Rows from block 7 of a small multi-label image tagger, named by matrix and row number. Rows with one number belong to one neuron. Each number is 50 + 10 x the weight over its row's rms, rounded and kept within 0 to 99. All counts start at 0.
After each neuron's rows are labels from the 100 images, of 14848, where the neuron reaches its highest value: "top examples" is what is common among them. Only what is clearly more common there than usual is listed. The data: made-up waving flags.
# fc1: MLP up (model.blocks.7.mlp.fc1.weight, 1024x512), inputs 329-375
# fc2: MLP down (model.blocks.7.mlp.fc2.weight, 512x1024, transposed), outputs 329-375

fc1.375:54 53 64 66 66 57 61 43 60 50 49 47 69 71 41 43 59 48 39 53 31 50 34 57 45 73 49 54 52 40 68 52 58 56 56 53 63 68 44 58 48 54 60 47 48 46 48
fc2.375:53 37 51 32 56 37 40 47 44 57 64 44 56 56 45 43 45 44 52 39 62 36 61 34 36 66 45 60 52 45 34 55 48 41 71 55 54 23 69 63 51 33 55 61 49 39 46
top examples: red; plain field

fc1.297:48 58 41 28 56 42 45 65 46 50 40 48 53 48 44 55 63 43 70 43 50 50 57 39 46 40 69 61 32 47 41 50 65 61 60 41 52 53 52 47 60 48 32 36 56 54 61
fc2.297:52 64 80 39 65 70 51 55 68 38 49 60 48 39 48 40 60 54 38 40 63 47 39 49 57 51 52 54 54 46 57 68 40 46 35 54 41 54 58 54 55 58 51 35 39 61 69
top examples: ring; border

fc1.331:53 54 77 43 56 48 38 54 49 59 56 55 60 38 32 49 60 61 59 38 49 62 32 50 59 55 50 52 38 59 46 42 53 55 39 55 52 52 68 40 48 49 51 55 57 60 66
fc2.331:40 43 43 55 58 62 56 51 66 23 53 49 67 67 50 65 51 39 63 64 70 31 49 47 58 63 45 54 50 36 47 33 68 53 59 67 46 54 39 56 50 53 50 50 38 27 41
top examples: red; pink; saltire

fc1.441:26 56 62 39 40 51 55 47 57 35 35 49 49 62 53 62 37 55 46 39 42 52 50 59 57 62 51 46 52 33 48 62 50 61 48 57 53 41 65 51 47 38 38 51 51 54 62
fc2.441:42 48 48 33 47 60 37 49 38 47 48 57 28 55 39 63 61 52 54 48 26 39 37 45 54 40 50 48 35 48 51 40 50 51 67 45 36 43 55 39 60 49 40 43 53 58 75
top examples: purple; pink; corner square

fc1.313:65 49 54 55 41 47 40 28 32 53 55 42 56 28 38 53 42 44 66 60 56 67 66 49 47 61 29 44 42 65 45 56 67 51 53 44 44 41 56 46 50 28 41 45 51 46 54
fc2.313:51 48 38 52 54 45 61 43 26 40 51 48 58 39 60 54 50 42 54 53 46 35 53 43 41 59 43 39 48 48 41 46 61 57 50 44 60 62 53 40 33 69 41 49 43 30 47
top examples: red; emblem: no emblem; brown

fc1.208:47 41 55 52 30 54 54 62 46 45 52 63 41 51 58 46 47 45 56 33 37 63 30 66 51 51 44 33 50 43 36 38 30 48 49 53 54 51 49 47 54 65 55 58 49 54 42
fc2.208:32 49 39 72 56 50 45 64 61 47 50 42 51 52 57 54 57 56 30 61 59 33 54 41 51 44 29 47 46 60 52 19 50 47 55 53 37 35 50 40 47 36 56 41 59 49 51
top examples: ring; gear

fc1.387:51 49 34 52 64 48 59 59 54 39 54 36 46 67 58 47 57 55 58 60 52 49 53 65 45 61 51 48 62 36 34 42 45 52 45 55 52 42 50 60 57 25 42 58 36 64 70
fc2.387:47 51 30 44 49 55 42 71 38 47 56 50 69 41 45 47 50 44 49 41 46 60 48 52 43 49 69 53 42 73 53 50 43 38 57 55 61 61 65 60 57 67 60 55 67 54 43
top examples: red; ring; emblem: rhombus

fc1.464:67 57 37 32 41 37 63 49 58 56 29 50 47 59 51 54 53 55 47 56 35 36 62 38 54 51 52 51 22 54 56 46 66 50 50 46 54 51 41 54 50 63 38 63 60 49 57
fc2.464:45 45 67 37 47 43 44 56 55 48 59 41 46 42 49 49 68 49 40 43 50 74 44 44 54 66 39 40 41 48 55 62 27 52 60 64 54 65 43 55 46 41 71 48 37 31 48
top examples: brown; circle; emblem: ring

fc1.724:57 59 71 53 51 43 55 60 63 46 65 46 63 43 41 54 60 57 62 50 46 50 53 59 53 54 42 31 47 59 54 40 62 49 69 39 55 75 47 58 47 37 43 46 54 37 57
fc2.724:39 63 50 40 43 49 34 59 36 60 40 75 45 55 56 46 39 72 39 59 53 56 49 38 52 31 48 56 68 49 51 49 42 43 56 56 53 55 52 47 62 58 51 53 50 67 47
top examples: purple; diagonal band

fc1.124:64 29 47 57 34 52 56 43 43 48 52 48 52 51 59 58 53 57 42 59 37 60 34 50 49 43 60 48 36 68 59 35 52 66 49 45 63 45 48 54 59 65 19 48 41 36 51
fc2.124:69 64 44 53 39 46 57 44 55 60 71 66 44 52 47 46 48 52 65 54 53 50 54 54 48 51 56 45 49 57 44 35 49 55 72 62 38 47 53 29 37 74 52 42 59 51 38
top examples: pink; corner square; emblem: circle

fc1.631:66 32 62 54 49 40 57 41 52 46 57 44 45 65 37 46 53 42 35 56 38 49 61 39 43 71 35 54 59 29 39 40 40 67 57 36 41 57 58 35 30 64 50 60 69 32 64
fc2.631:50 55 44 50 52 52 54 29 43 50 38 53 47 46 56 53 57 46 48 32 53 41 61 57 54 66 46 49 57 59 62 58 47 47 26 43 45 41 48 44 40 41 57 56 39 39 65
top examples: red

fc1.150:65 41 60 36 49 52 66 61 53 56 52 56 58 62 57 44 64 64 70 52 62 45 39 42 34 49 52 36 57 47 52 49 50 60 59 46 65 42 50 34 41 40 56 60 61 59 45
fc2.150:40 75 50 43 53 61 53 52 33 44 51 57 62 51 43 48 38 43 33 33 30 69 47 49 60 62 61 50 40 58 53 51 47 50 51 44 59 35 34 52 45 49 61 49 31 54 36
top examples: red; teal

fc1.493:51 40 72 35 44 57 58 48 31 49 51 49 58 51 33 55 57 51 60 56 52 55 45 60 75 62 49 49 55 65 50 55 32 55 36 66 45 51 54 35 52 39 51 49 62 46 58
fc2.493:45 38 49 56 49 64 56 46 81 29 49 39 45 49 36 50 72 54 46 43 71 48 61 45 41 32 62 55 54 47 63 51 33 55 28 47 43 57 43 44 44 40 63 39 60 43 63
top examples: ring; two vertical bands

fc1.353:47 58 44 53 60 51 67 63 48 42 59 44 68 59 52 48 41 58 60 42 47 56 33 54 54 45 46 47 42 40 26 32 45 40 48 60 41 60 68 44 66 41 49 43 42 50 55
fc2.353:61 58 56 77 54 48 58 58 61 38 43 49 42 56 58 42 85 51 32 66 40 50 54 55 58 48 43 62 53 49 68 30 26 65 55 47 71 47 40 41 54 43 33 46 51 62 50
top examples: ring; crescent

fc1.141:55 39 58 30 51 67 34 39 48 27 73 68 53 52 47 46 48 44 58 47 43 37 55 36 65 46 44 54 38 38 57 57 33 59 52 54 24 53 63 43 55 51 57 47 54 44 41
fc2.141:52 47 38 62 50 44 50 80 50 62 60 51 38 40 42 47 59 58 33 48 72 29 63 29 43 57 46 47 46 42 49 54 39 46 36 59 61 55 58 53 54 34 64 52 61 53 53
top examples: ring; pink; emblem: gear

fc1.145:42 57 45 58 55 62 49 61 45 54 73 48 43 68 60 55 43 39 49 30 60 48 47 61 54 65 56 64 63 65 42 46 56 65 52 47 31 43 38 41 29 44 50 55 61 44 42
fc2.145:49 52 42 49 51 49 53 48 60 44 40 63 46 39 55 70 35 50 46 58 59 46 34 50 55 53 44 64 50 27 51 65 35 63 52 32 34 54 56 79 45 53 39 43 66 48 36
top examples: ring; offset cross

fc1.707:38 57 56 67 69 61 50 67 35 62 51 49 61 48 53 44 44 53 48 36 46 49 34 41 57 58 53 58 44 58 31 37 43 46 61 43 45 43 48 55 61 43 65 36 47 51 40
fc2.707:51 32 24 58 54 45 60 58 62 34 68 58 50 62 49 61 67 57 54 43 51 47 50 38 55 52 51 38 43 49 64 43 60 52 42 59 59 70 45 58 73 56 41 44 41 44 69
top examples: ring

fc1.580:41 46 61 55 51 62 47 48 51 45 47 60 53 53 53 56 55 71 33 35 60 48 56 54 60 39 71 54 49 34 43 63 39 69 57 56 46 42 51 48 55 32 36 59 45 51 55
fc2.580:68 50 53 55 47 51 51 26 33 51 59 44 19 54 41 50 66 58 67 47 47 65 50 41 46 48 52 47 58 55 37 48 43 43 57 63 51 65 68 53 62 69 38 41 32 59 60
top examples: pink

fc1.110:75 55 59 40 52 67 58 66 50 33 57 55 64 71 45 61 45 40 61 48 38 50 54 56 52 44 47 30 38 28 52 47 55 43 44 48 45 54 57 40 60 62 57 51 53 54 39
fc2.110:46 57 38 62 47 40 49 56 48 64 31 59 33 59 52 54 66 57 35 42 65 43 48 56 46 66 49 73 58 63 49 45 58 51 63 46 51 33 57 68 56 29 55 50 58 48 50
top examples: pink; gear

fc1.452:56 55 37 61 38 52 40 50 38 52 64 42 48 58 51 55 53 22 61 48 57 53 45 46 42 47 36 45 56 46 45 51 62 57 24 65 39 61 46 51 46 74 41 57 49 38 39
fc2.452:57 43 63 51 60 53 46 45 65 50 44 58 30 56 59 54 55 56 62 48 62 67 49 46 50 48 53 44 44 48 38 49 50 50 62 50 53 45 35 55 67 48 62 62 54 67 53
top examples: three horizontal bands; grey

fc1.430:51 25 54 29 51 48 52 44 69 62 60 41 63 47 33 44 42 58 44 60 38 43 60 55 51 55 40 72 52 74 34 58 49 46 65 60 37 51 44 34 32 40 47 48 39 50 52
fc2.430:70 61 46 62 49 70 38 25 44 36 63 44 65 54 50 53 47 58 51 51 49 70 59 32 58 52 50 62 43 54 55 41 43 33 40 61 52 38 60 48 45 55 31 58 60 46 42
top examples: red; crescent

fc1.697:56 45 55 27 58 65 57 47 68 42 43 43 45 46 56 50 50 59 37 38 59 45 73 42 50 46 56 52 52 55 58 38 32 37 57 60 36 53 43 48 67 72 57 42 40 59 38
fc2.697:68 48 40 49 59 51 51 31 45 52 57 52 51 52 60 39 55 34 58 44 36 66 56 61 43 52 62 57 56 40 38 53 60 58 49 64 45 70 59 40 44 61 46 59 67 35 52
top examples: brown; black; corner square

fc1.453:57 50 38 61 47 50 46 37 49 59 44 57 54 49 49 53 62 43 37 51 64 38 53 58 57 55 64 45 49 43 46 60 57 67 39 20 47 57 56 66 46 58 58 61 64 44 50
fc2.453:35 45 56 46 54 54 59 42 42 41 44 58 43 46 47 51 63 38 52 50 62 54 52 43 63 41 42 48 58 38 51 44 55 43 52 55 55 48 57 71 70 59 27 49 55 49 54
top examples: pink

fc1.15:55 46 58 63 58 55 53 50 49 37 60 77 90 38 57 58 60 62 64 56 53 53 46 39 71 52 41 56 44 71 60 60 58 35 55 47 60 30 51 55 48 35 61 47 47 58 51
fc2.15:48 38 57 43 56 51 43 59 40 52 56 65 46 53 61 55 38 56 62 36 44 59 68 51 53 32 47 48 46 47 45 31 54 63 60 54 55 41 53 52 33 63 54 66 64 47 66
top examples: pink; rhombus; layout: plain field

fc1.427:42 43 46 56 21 41 30 58 56 41 44 43 58 47 62 66 48 49 61 47 53 50 51 44 54 41 46 34 57 38 29 58 61 54 60 55 55 53 48 48 52 52 57 57 44 44 37
fc2.427:52 46 50 45 45 58 60 54 55 62 74 57 29 47 45 57 44 57 36 40 74 49 56 61 45 76 62 53 65 53 64 35 53 59 43 52 54 34 60 34 52 51 35 66 32 50 38
top examples: pink; orange; three vertical bands

fc1.512:59 37 71 59 51 56 52 62 61 30 52 44 56 44 39 50 44 63 53 66 50 45 39 41 45 52 41 53 58 39 34 54 56 42 49 57 62 46 58 28 72 57 40 54 52 42 60
fc2.512:47 66 39 31 61 46 42 62 38 63 26 52 52 45 42 55 53 50 59 46 46 40 44 58 58 59 29 46 50 44 57 38 48 52 52 44 36 44 58 48 53 66 55 44 42 54 55
top examples: three horizontal bands; circle

fc1.491:39 38 69 46 52 45 44 54 43 47 54 38 65 64 44 62 60 40 50 35 49 65 57 54 51 67 38 43 55 46 56 59 51 38 67 46 38 45 37 63 60 73 36 49 34 62 45
fc2.491:55 57 67 50 43 62 53 56 43 70 58 42 69 59 65 80 36 29 56 47 33 58 52 39 50 54 65 46 70 50 35 30 53 47 63 40 47 36 65 55 64 46 63 47 49 58 64
top examples: three horizontal bands

fc1.378:50 23 39 46 43 55 52 49 62 54 52 58 41 37 35 67 43 32 39 45 57 33 47 70 50 46 54 32 45 36 55 70 59 54 48 56 48 62 42 62 54 48 58 51 41 50 46
fc2.378:45 50 55 60 54 60 34 32 45 45 49 42 51 41 42 47 52 52 36 38 73 63 53 51 48 49 41 38 54 43 46 49 39 30 45 45 53 34 60 69 51 42 40 45 33 52 45
top examples: pink